Weights of a small spectrogram enhancement model.
Model: log mel input, norm groupnorm.
Training: soap at rate 0.0024, 7200 steps, batches of 192.
Data: trained on simulated sounds of rotating machines with and without faults, 39062 training examples.
Rows from block 6 of a small spectrogram enhancement model, named by matrix and row number. Rows with one number belong to one channel. Each number is 500 + 40 x the weight over its row's rms, rounded and kept within 0 to 999. All counts start at 0. Numbers have three digits each.
After each channel's rows are labels from the 100 clips, of 14976, where the channel reaches its highest value: "responds to" is what is common among them; "peak in band" is the frequency band that holds the peak. Only what is clearly more common there than usual is listed. The data: simulated sounds of rotating machines with and without faults.
# convs1: first pointwise conv (model.enc.2.0.convs.1.weight, 192x192x1x1), inputs 0-95
# convs3: second pointwise conv (model.enc.2.0.convs.3.weight, 192x192x1x1, transposed), outputs 0-95

convs1.150:449561544569488509510508483466556470445544502481527466490463517480438482531513536575444517499511549552520500486483557607509532519524497505481372523511559468502531492586503575521509421479442492512478529548505531537507525512521480505482478502474488459460500554538495477563453468497502495438
convs3.150:550518447483569439508497442450492543482459502500587470553514474589548519408511479502489473466476512524555446536576476436471533546508527518523552562533534479508491465436483571519575453508490514543510528515463451504516496491492567578511476514565482589560495464545507540558466439503514523557
responds to: conveyor; speed: slow
peak in band: 1000 to 2000 Hz

convs1.113:521504463447554536518471480470462479468453540487516594509454527578515505548498451447491443505490494488430568525460486552466494500464501526591541484580413452542499496507553480517493499468516566485503458529494493651481554533550478520537459548432495464574522510541472401486498503553489505546
convs3.113:427460522477497522532506532522470538487556575493462423421441512442507509452518434492425542514479510504467487516528469467463485531486456460413567518558441478546548473481497541490538411508485503560587544448530478473514449543522583525457471504476508480482435483487490466483457469523462562495
responds to: conveyor
peak in band: 250 to 500 Hz

convs1.153:439534486527469478481475465522469500443522492496420487482549518562512506481494449428515551620464477539481460471571509481530460487554521542483484538530526462513495461524567482483457570453475406490495510502504471536474525436566528484470450430487496462431490526562464421525521536523492451520
convs3.153:421545528548543499443555527487500494476537392432481487543516507508492543474487536507553460551484497505557591460537458471465507447435428500529494516498500480538580465526434497504515595443464425511501408540409477521476533480488488514478518504509561461495485485487510478483547557455552454480
responds to: pump
peak in band: 250 to 500 Hz

convs1.11:587512525475495449431478487465509446567460507513511509483508627469505501471488505477595429549512507508430488460468496489493450505488530466452447638539584521520485534534446527491546510563503500509542498453432464489499610490442478503476474509511573591559471526457480446511543494488516500530
convs3.11:509535449487504566480440485465460520416457499484478492468452427423493502523494500491465466498566435482556493436582511455482496469523486463463568438504484505547488523441468555538445539435554518508511532527495453535540513508524555480473491501581403470515483495523433547464452535474544490589
responds to: gearbox
peak in band: 250 to 500 Hz

convs1.141:498522466492470597462468487495426477473491560477565543518542520431464605519434549504486447524488521553519455547536435548496466503492474493547489527451490534504569508461521458515503481465446516528562566476485526563449437500487522513406480486485507499506533489437519513528581472479539515452
convs3.141:519484541452458491454422472459519447460585473525493421463623559508458502467490575494488538510469478482459509493546456475489446455496485534485450497541413480476497507501552505535532483517488490473507507459467507504560489516501555557514510457478479481487504491472505537435478400496506418570
responds to: pump
peak in band: 1000 to 2000 Hz

convs1.24:466495539435505461517477486435597445531519461471491540526493417503469516505535577501416491453511607430439597471458476511466488460532495538513484430472488446528555447483474552480522495516471466485514449452553493557527542553539552516446415480513494474496551461543545544472471534539534489543
convs3.24:524536471506519502506517546544458561498535548516477552565514549491556552474455518454503461522474599522422477472555539460479533482493535495550585587428474410458577503448442437536508516484495471485475505433516491541500439480503538489496497511509513461484541589485521564393565477535503467509
responds to: conveyor; speed: slow
peak in band: 2000 to 4000 Hz

convs1.12:548444500467422453534496557530595541470532498455548516552506577551472433472520436493455403514514473522517426476509519499499552510545475460444486519498418464498539564456522493439442484508525503519504528544507513449505491522453539545491463523553510452405488479496539519483549504440516472518
convs3.12:472576469483484451510496521540533525467488494511486488486519458491503568566542516482513558517486464510504416477545490466559433443528490530468506420548496484522502436467411596571490477439459542473464562469467488544538482519584522453505528496474468434459481516525497472511488473497498531457
responds to: conveyor
peak in band: 250 to 500 Hz; 0 to 250 Hz

convs1.37:504500599508498474527422470478511475446501480508464499534548466466587538552508478423466496499527427481529499547466539510494469441446540487451413511411531474484506456504471475518478428537504440481485572443498466500546565541487560445469472471489484562510480508512506456399525529486472512482
convs3.37:510496436501567546567457503499520417514499510416411516524525442509505501491509535569510348445508627496441576458528503579484540512514565443479574399492495501474514531510470466489545473494483508412537515510530493516534484492474399507494455487461552526457475482513479493537512488507482553520
responds to: conveyor; speed: slow
peak in band: 1000 to 2000 Hz

convs1.26:480462563481537545540450468602516522561422501556464560477511528454452491470641544506541569519429479492575539483461483544519503501532429531467465473531447505452536468467414542545449491568507524436521487492512524587564521468491457477491513515453494514495490531580487504532442477450521445558
convs3.26:525461463523519484480526527540499562529483578533509509497394531525496468563472493496499545507479468551477467525547523441537466416497458527509599510540551494523499509511444461545474494422451549451470502550502503478517527482523529530420558463474518563430417506514445559465521468476491537519
responds to: pump
peak in band: 0 to 250 Hz

convs1.100:561407558451558473579543523448503482523520470456556445474425547458550551443463459452543533543494483488525532529471475520493456473471510435473488528527463505538490477543474436513494566516526514498484451504492474498552462394500542550542508547450432459475542528470590386495481486495448499469
convs3.100:429513502549490502454522513546470494506518497424536466459446544480485497506530445504480484480467480576491406459484448529476471492537546455491490452504482563533481508547538560483519535600441536494467508525521517578449476526536560509564479513503560470417463489487517349524506488466493496496
responds to: conveyor
peak in band: 250 to 500 Hz